A small image colorization model, trained from scratch: cautious_adamw at rate 0.0025.
Rows from block 6 of a small image colorization model, named by matrix and row number. Each number is 500 + 40 x the weight over its row's rms, rounded and kept within 0 to 999. All counts start at 0. Numbers have three digits each.
Before each channel's rows are labels from the 100 images, of 14976, where the channel reaches its highest value: "peak on" is the class under the peak; "strongest on" is what is common among them. Only what is clearly more common there than usual is listed. The data: rendered roads seen from a driver's seat, with toy cars, trees and houses. In brackets: how many of the 100.
# conv: 3x3 conv (model.decb.0.0.conv.weight, 96x192x3x3, each kernel summed), inputs 0-95

peak on: lamp (56)
strongest on: lamp (67)
conv.22:482503509568474490423443571579502486461406517472555524524515532507469474458452427460515538525537499524587502435527473475496454438519445521491473541516490476491457500468422524496508486510359479520432498512500519483540454498537474523433425503541445472473478465496458475455483534482476490475

peak on: pine (92)
strongest on: pine (95)
conv.85:508525520472519433521585456461493506515463422458514560505538529530544509475424516441510504454547469464483496567534489491452539486535472486557534515464475548417483473520486543587513545486469534515492394543474471478481469520484422520421490450495484549519520462483526504538503568478485445475

peak on: car (86)
strongest on: car (91)
conv.92:532433501530479495501525500471506513524488520541591468531509505478492515507606543503511530522479511503574485513544477515507535527452511440501602474520489466503501486528471523490650504463648477525548486511445520521514490498489506541651495547453460497465512738526500548510505479515512455525

peak on: truck (40); car (28)
strongest on: bends right (61)
conv.23:514628478513428494422437536464525485485444528530539527465433522466506565463500511510478525523499397532462428470501531555506460515463543537424529457560545435547502533460454519461505532527545466532537469523371465513502440451478606483484466523545486513438516514574404569419453431452564518457

peak on: car (92)
strongest on: car (96); vehicles: two (70)
conv.51:480489474460480494500496488512473516450469462494486438508510565545495576462563532553520488550512485486522501523525475560537511514482559484486516514467492479516513491509459535407534571555514475473502503537503466532417388411522532528520564522464353408488475520557527507460482550513534486467

peak on: road (88)
strongest on: double yellow line (100)
conv.25:487498493505459512517454488430494491549419486551455533520485480449516413443534504610566544512490521536511473658515505604377426410460520509540478520520495508520524473505455533535516401508474472433537497516510497559503492524432431531507583553503478447467489504537458466544569467493413501423

peak on: road (70)
strongest on: bends left (82); vehicles: zero (30)
conv.65:531631495454582498541466468518492608559511519480423501545450500477553497471531466539495551508563450502534516516524518541472532374422474487463484539529573517521500496540480539531483461462474524467541535495477421630431514417504439493475487443482459405446545506494449515479485464440572456524

peak on: sky (100)
strongest on: dusk (93)
conv.67:516528501537503489508508476546516555536468509509428511517518413531427500455455497464501568529497526447536497492498567513481525483531502551485546603529551478466466524551433507480569494505460502458557485608516495519541485490522480555518468543554477473482477449482496531470503465447509503499

peak on: sky (99)
strongest on: dusk (100); snowy verge (66)
conv.60:584535515545477511508464544524549430474479499481448519518507514493453487483447592520501576496539560541579530477498547546543540475583478499540559436429479469474465452533473482497474493529386504407434509501493504512449542466510516480466488487471553481533501488518552430498418417536479536566

peak on: road (93)
strongest on: double yellow line (99); bends right (66)
conv.39:501429476524517463437486498481421477533490505563512492443438473525439504466493531480457482528524540499539541474539521523464441492517512518475472503527508538454499496534394489563534437499468455469548515522481504485531475517505481574507426559548469425495525511534521567530509506507484503479

peak on: tree (88)
strongest on: tree (90)
conv.50:360536526513485518522521485444476519480506525481528461464519623475501502491388553477504544541509511536567531515434538416525512503450491552463508491521510486509531517565467505494548524504445499476530470535488417507465444479490494504316494503546504508495467425509517610505483415524507464507

peak on: sky (76)
strongest on: dusk (95)
conv.5:496560485533491458536525544513598485518490530458473540478520514465497503505463513501503503464494507478505479516479456464474522475550521516538539454492491505477523495507454486504538513557442463472425515519442440518506447479512516461412479443532509490494508504488455447525472575495542504494

peak on: marking (56)
strongest on: crossing stripes (72); double yellow line (67)
conv.93:440562522532441539497519530473462545471493524451610493538488550422474417502493497464472471547461505474538458453502466459508465490458520480450442535500501498513501530506522498549494555473486436505488483480505461554495482430495425504465525449524460521487531465496521510529529599499522488506

peak on: road (73)
strongest on: double yellow line (82)
conv.54:466523474559452546466480483466443554532465537481487484505531513481478447538482482487488525522444506464562486490480483465480494492510521474536480563533514506433461507480491492476547521511448492499565512487488519487491454470500514495459500517491453476499461486477548536448531567507479504507

peak on: verge (98)
strongest on: snowy verge (100)
conv.79:491522513548489519490458481376538551541498515489463492474530587511478466509558535444514553539503501511478462479479422653489511538457446534493539499468524503477495492553418522465488507489522497534554507529415568476570508504480465510494503570464499483481484480434510577509489498485442356521

peak on: verge (79)
strongest on: sandy verge (87); bends left (61)
conv.75:584489493508496525500484541424462471511536505505471506500485463478484499603485550519510539491508478484583475476436606527517479492529470469558551480512509523486451519514473527484577522453472531455568505510483520516507502509471494474543521531397485437469469584446540517473503498496466523530

peak on: road (96)
strongest on: bends right (75)
conv.0:557597514491519459460477513527498518488501485445532709516463483538511434473532560490623481489522514461526459494580494508516509401520566479442504538525528520437511539540487454476514556484479590495551526515553409484561502485500559588494497470517403401491525500481539548499517542423479489510

peak on: road (84)
strongest on: straight (100); double yellow line (54)
conv.30:472490520499499559519487495471513483532542514528552506514493535445524496482575526471506516521488458512562449473519422556529464545503484487491416491520555492487576509589446458534493486455471521512511492476525444467490524472455560526470547555547474491494488497531524454546507493496510522540

peak on: truck (44); barrel (29)
strongest on: bends left (60)
conv.1:596456496579487520500544513627489523450483518427545511506477513518485478523497429477478534518534522556635513510545521615476492529542466527486562546397504427490549491443487477489466499478498496456507523509549517512504440513507507501567484555442502445501502544407467502483513505453481411556

peak on: road (96)
strongest on: double yellow line (98); bends left (98); vehicles: zero (44)
conv.37:455553525585454530496542541515518469551518471540502575567569522491471559564492506574543492554504507493611475562467523549521450483436510556512541562502503458487518518473434518426516544438607477535546497522401573530538466506455526484504537511527491496352465494560503526536473423467567464510

peak on: road (94)
strongest on: bends left (63)
conv.9:484495485481521468475482500413484479549524527512473510542444528416557525459769472485487498538524511535482496483592585560498543521515493493460390462502494473482477490500479526477513468501452448389481482389478480538504567492538538528578500496576460533502456499556499616485414424494568476469

peak on: road (100)
strongest on: double yellow line (100)
conv.6:567449486479477500537577542484547467475518521472476499462523492611480428444539552478456459473537495545515513462515498574502436498569507502545516511522488480463480547449434525512434517537391467510514549545460442531536514465495424439523474420509451425479550491490525478632455443475489538486

peak on: marking (33)
strongest on: snowy verge (69)
conv.84:558467458529483436487503546616463447454457463492543482540541610481517514558524480512435536512447498467519503478546542482443455525518514579486492494413435452530521467522522537471495508513501461452489534477502482515430498483479504547498503565470435488491455522513506597438511512576551407474

peak on: road (94)
strongest on: solid white line (69); straight (68)
conv.76:539516524468474531491503456489539475488447486550478549495456443511495498411574530525516521527505542509544534496538463645484466445469496504460580512548470502541459527541528444558478484447561481517527502510577488463492481515495484523663490547470510468564486513462500422498483460551448439539

peak on: road (90)
strongest on: bends left (77); solid white line (67); vehicles: zero (32)
conv.3:463593462492584388499458537544451489553585482486479510545482515462456506503486575522538522487503607505503448515468498498495458482475460586472539429499442555477503518588424517511498534450527432467514528553522486502455469477557558432514441541500550511484438476491510470552522469490497444446

peak on: pine (86)
strongest on: pine (89)
conv.32:446461474507425495496543486504511506505556470512485475479408493536465531506496508515537521495503514458587450470493528486490601513466583459515503485541533497463491501599411549527559530440530524449520487559480492553544444436481502571503362516524440459529498495503500500505446497541586554577

peak on: verge (62)
strongest on: sandy verge (68)
conv.21:436457507490546476559470514446419486459472439578523564563470594525535425551535545531481496520512537530518611499457517568466478514449495526529556508507522473519538484543472557517532524449519463450556447586476524581459462460463499534564464541447375540498515530508396470522528513548440503515

peak on: truck (38); pine (26)
strongest on: dusk (98)
conv.29:475445474473525502518483445518636463421485492504470559512566565518478498414502503485482516425492493487485554512507455494552503523487567472522603451496476496477522516500499527563534457548492446457385510516499481474535445476543476508488484518485401408512518505459451470489546513472512492515

peak on: verge (45)
strongest on: snowy verge (62)
conv.62:538461442447487598490468465449479551488498512500473503475502509554498585492497523454540509540507441468577541537452495688496473499503544523490590590481580515431573498521500470498438536517499573486603516545554466527456426530482548542592529530502512465511494450515490482496542487475490412499

peak on: road (95)
strongest on: sandy verge (91); solid white line (51)
conv.53:502544513499510479516448487487540570521520505550453491558461486508481475525513498497503501507483503453474480531514475480517495517543517425547492488485496519500449513560482497502538489531457533459505487493471458510457529436521488546492440513525429411455542454498529506405520587487507521540

peak on: lamp (28)
strongest on: lamp (60)
conv.56:479477509565474477462472520549467512490435493504518520531553570597452466437506469492491561531548478572630525480508485536552481503533491494499489514459489431495537457546351447517519473512410469467500536599485457534459483472493423543500469527581441475486537426531500502480459430522512489569

peak on: truck (55); car (42)
strongest on: vehicles: two (67)
conv.4:481485503459458517557520451475538471423474527511501500570498488525519512495478489500430503514435504527465613520507477484547596495512521454553502497464505480464435514465585471509489474564496492492460473482466449490527462489486530445443563509522508413464527505471459504497516450436553480549

peak on: verge (100)
strongest on: snowy verge (100); dusk (98)
conv.45:469571503479480505523560440458571577505483555506485510532452555457505524439580563442487507548464555475459498541509374562494547469457476516441530495496499488504536504576494475500510457532519439493495496544535465523462489506470527535491507533543503491504507478472504458537489533455541410495